From a checkpoint of a small encoder-decoder image transcriber.
Model: 13.9M parameters, 48-pixel images, encoder arch vit, encoder norm layernorm, encoder activation star_relu, encoder patch size [8, 8], encoder layers 6, encoder width 320, decoder width 192, decoder norm layernorm, decoder activation gelu.
Training: soap at rate 0.0012, batches of 64.
Data: trained on seven-segment displays showing three digits, 97500 training examples, 3.9 epochs.
Rows from block 3 of the image encoder of a small encoder-decoder image transcriber, named by matrix and row number. Rows with one number belong to one neuron. Each number is 50 + 15 x the weight over its row's rms, rounded and kept within 0 to 99. All counts start at 0.
After each neuron's rows are labels from the 100 images, of 14976, where the neuron reaches its highest value: "lies over" is the class under the peak; "patch colour" is the nearest of a few named colours to the mean colour under the peak. Only what is clearly more common there than usual is listed. The data: seven-segment displays showing three digits.
# fc1: MLP up (encoder.blocks.3.mlp.fc1.weight, 1920x320), inputs 64-127
# fc2: MLP down (encoder.blocks.3.mlp.fc2.weight, 320x1920, transposed), outputs 64-127

fc1.431:76 65 57 67 46 65 44 27 59 58 47 69 67 60 56 52 66 78 56 49 54 62 33 64 16 58 43 55 48 75 57 59 66 70 70 51 32 52 67 22 53 48 51 51 44 30 69 23 72 49 15 46 59 47 33 39 70 36 51 49 41 62 04 35
fc2.431:42 51 58 55 52 63 41 44 49 52 65 46 37 24 37 84 46 61 59 33 64 27 51 40 54 58 42 54 37 40 45 30 46 60 37 43 40 57 47 63 24 69 26 63 40 64 63 52 52 51 33 46 53 40 61 55 34 45 76 54 42 51 57 72
lies over: surround
patch colour: grey

fc1.1:44 28 12 54 80 36 31 40 37 65 60 67 54 45 42 63 46 29 39 41 50 56 39 76 15 65 35 33 58 54 52 63 33 32 52 53 38 52 18 26 32 69 46 76 66 31 35 85 61 53 44 76 59 65 45 27 60 64 47 61 32 57 50 11
fc2.1:60 38 39 55 58 73 57 46 58 46 42 42 26 67 68 51 41 33 55 54 62 29 62 72 27 38 36 63 45 45 24 78 43 47 46 36 60 54 49 43 61 40 52 59 47 31 42 40 19 38 27 39 09 26 49 67 58 53 49 64 68 55 79 87
lies over: screen
patch colour: grey

fc1.687:39 66 55 44 43 46 70 48 51 45 26 71 54 31 65 45 29 46 58 43 44 50 71 54 30 46 20 56 60 70 29 68 57 54 35 48 54 45 63 56 77 58 89 48 39 48 44 65 59 59 50 61 78 38 37 33 39 74 52 56 51 58 40 46
fc2.687:37 32 60 61 66 47 75 74 45 37 28 48 50 67 46 40 65 65 52 47 36 51 12 33 63 33 58 71 47 51 70 32 73 47 44 54 69 31 71 41 57 59 53 66 54 40 61 50 82 61 29 62 31 46 57 72 51 46 57 27 59 52 72 57
lies over: screen
patch colour: grey

fc1.82:69 65 54 41 49 57 17 49 52 65 52 37 61 53 64 59 72 44 28 56 76 45 68 43 54 44 54 73 76 48 53 40 69 58 71 65 55 76 42 48 55 35 38 49 32 68 68 60 47 40 29 48 52 52 33 82 41 64 65 56 40 57 85 63
fc2.82:53 36 45 34 44 37 31 50 56 59 76 23 33 69 59 52 34 59 47 31 57 58 32 53 47 64 52 43 20 58 35 62 35 35 59 57 26 38 17 59 46 67 49 54 68 27 51 77 40 25 62 60 43 78 50 40 53 46 35 76 59 39 53 36
lies over: screen
patch colour: grey

fc1.715:57 54 42 31 46 40 42 33 67 47 45 56 26 52 51 41 35 22 30 28 54 66 37 34 20 20 58 72 57 49 53 36 28 72 57 52 53 46 08 36 61 54 63 55 66 17 59 73 46 40 45 69 73 51 52 37 65 50 45 60 47 46 42 27
fc2.715:54 56 41 74 48 58 61 57 55 37 50 23 58 66 66 42 44 52 56 51 61 22 29 45 32 50 34 68 49 71 41 65 58 37 54 43 69 36 70 68 62 48 57 56 69 44 53 29 41 78 33 60 29 35 49 54 68 45 65 53 53 35 51 61
lies over: screen
patch colour: grey

fc1.367:43 79 59 44 77 43 48 24 52 71 73 31 42 53 52 42 57 52 54 50 52 48 55 55 63 22 33 32 65 37 18 67 39 22 46 27 37 56 48 42 45 40 59 18 67 72 55 50 38 50 57 39 42 36 53 65 75 59 42 57 47 51 47 40
fc2.367:56 25 33 67 58 51 22 60 48 86 48 42 54 34 53 75 21 60 64 25 62 39 43 54 61 35 64 49 26 55 47 30 53 54 68 52 74 78 74 43 32 47 67 37 29 45 42 81 30 58 48 40 33 63 45 61 58 45 33 44 39 56 66 63
lies over: screen
patch colour: green

fc1.496:32 38 58 74 57 42 61 17 57 53 38 46 73 42 54 67 31 51 30 59 33 49 60 49 46 46 65 68 26 39 55 37 74 73 51 61 40 56 36 65 56 49 61 46 45 60 74 73 25 35 43 55 55 58 34 56 44 49 37 71 40 64 46 58
fc2.496:71 47 49 58 70 47 54 74 51 56 37 44 49 57 43 68 30 77 59 33 55 69 22 44 39 57 71 35 28 62 32 42 31 21 60 65 51 56 39 54 49 57 55 58 55 33 26 47 38 31 58 45 68 67 34 61 55 71 42 50 26 49 57 54
lies over: screen
patch colour: grey

fc1.690:53 61 52 45 63 62 67 49 70 56 85 51 95 65 57 42 62 38 55 59 62 37 52 73 22 47 47 48 59 59 34 67 57 48 67 47 42 40 46 50 63 75 42 59 63 20 46 48 43 62 38 66 33 56 46 51 61 38 28 75 50 58 48 39
fc2.690:33 27 32 38 53 66 50 75 49 41 54 57 34 33 70 84 52 65 49 27 70 56 55 49 71 28 31 47 55 21 44 35 46 69 59 65 57 49 62 46 24 53 51 35 43 65 40 46 42 40 34 49 82 65 57 58 44 64 73 52 29 29 44 62
lies over: screen
patch colour: grey

fc1.457:51 52 46 56 47 51 31 48 69 70 55 58 80 38 35 22 68 68 57 40 45 51 44 69 41 40 35 27 37 67 43 67 61 53 51 60 60 81 68 53 62 71 51 43 60 43 68 53 68 38 43 52 52 48 36 74 53 33 24 59 44 75 30 33
fc2.457:26 48 46 38 29 66 38 46 57 49 66 49 37 32 38 86 54 56 62 51 75 37 45 44 54 39 50 41 41 36 52 39 56 61 48 33 36 52 54 50 20 68 36 68 29 63 50 47 48 44 26 49 55 50 48 67 32 56 77 55 39 41 38 68
lies over: surround
patch colour: grey

fc1.483:16 65 42 47 52 38 38 48 78 53 62 25 52 29 34 35 60 38 65 50 77 54 45 31 63 45 82 65 47 62 34 39 52 55 44 64 42 54 50 46 47 44 57 62 54 57 42 87 52 40 31 63 59 67 35 21 21 39 63 35 90 60 74 49
fc2.483:65 62 58 52 36 33 37 52 35 52 51 29 41 61 61 72 55 49 32 45 72 56 34 62 57 79 45 46 44 34 59 88 49 54 73 44 57 68 42 27 45 47 28 70 47 62 56 47 72 47 74 68 32 40 35 21 70 62 44 65 36 63 68 90
lies over: screen
patch colour: grey

fc1.634:51 76 42 37 45 69 62 58 55 30 60 44 51 53 62 35 64 70 66 41 49 35 56 41 33 75 68 35 67 78 21 70 32 65 43 63 53 46 70 46 51 49 43 86 36 52 38 35 60 58 45 47 44 53 64 26 58 38 35 74 40 36 35 47
fc2.634:50 46 39 42 55 30 41 27 71 34 49 68 56 43 76 65 43 74 47 21 41 39 72 38 87 62 37 62 54 50 75 58 47 50 55 70 15 43 38 67 58 45 71 27 54 37 49 62 07 56 47 50 30 45 53 46 58 60 54 48 44 52 78 49
lies over: screen
patch colour: grey

fc1.363:47 42 54 31 58 46 48 55 67 57 51 46 63 47 32 72 41 48 40 37 52 74 48 61 58 47 72 47 40 42 82 30 47 74 57 53 43 59 39 43 40 55 77 57 40 58 70 76 24 09 55 41 58 73 44 35 47 28 54 40 45 57 17 37
fc2.363:50 48 64 51 44 70 41 64 56 62 22 58 53 52 42 56 22 73 49 53 28 60 31 53 51 58 71 53 21 54 46 45 64 22 53 39 46 48 26 63 60 65 46 55 66 32 24 64 43 18 45 57 61 66 37 61 43 52 34 48 38 53 78 39
lies over: screen
patch colour: brown

fc1.203:38 67 28 40 45 63 70 54 42 61 25 55 49 28 37 62 43 21 48 65 61 64 33 43 76 61 65 50 30 66 51 62 35 39 61 54 50 38 62 68 47 69 52 61 60 44 61 41 59 68 71 68 76 55 53 71 42 70 46 55 39 58 58 41
fc2.203:68 29 42 78 67 56 83 59 53 47 25 27 52 51 52 36 83 45 61 61 50 66 39 18 60 50 49 57 25 56 67 56 37 71 70 20 85 52 60 25 43 76 51 64 50 56 47 62 61 71 43 57 45 43 53 50 50 41 59 00 72 38 42 67
lies over: screen
patch colour: grey

fc1.293:27 29 59 67 71 58 44 37 51 75 58 54 52 49 29 41 49 59 63 38 19 40 39 80 44 23 62 38 51 56 45 52 66 37 43 57 56 59 46 51 38 51 35 22 56 48 40 48 59 95 35 52 50 39 40 68 41 73 57 58 25 62 55 34
fc2.293:39 51 58 39 44 70 34 64 48 52 57 56 43 22 52 84 59 52 51 48 54 46 41 57 57 56 55 36 43 33 44 41 48 60 43 56 46 71 54 43 34 63 40 57 34 59 51 26 37 30 49 44 59 55 32 48 39 55 58 50 16 50 45 49
lies over: surround
patch colour: grey

fc1.304:51 39 41 47 43 72 67 54 54 62 55 70 45 64 39 52 71 67 67 48 18 54 46 71 38 34 25 30 27 68 66 44 59 41 62 39 44 51 74 38 61 87 17 36 49 22 48 13 80 71 43 57 65 51 38 49 36 72 35 53 39 55 36 57
fc2.304:27 43 59 46 36 56 27 44 49 68 67 56 55 27 58 76 63 71 66 43 69 37 57 56 57 56 40 35 54 38 39 49 51 67 21 48 41 45 60 50 46 56 47 55 36 62 40 24 34 46 49 48 71 52 56 57 36 45 51 57 28 28 27 45
lies over: surround
patch colour: grey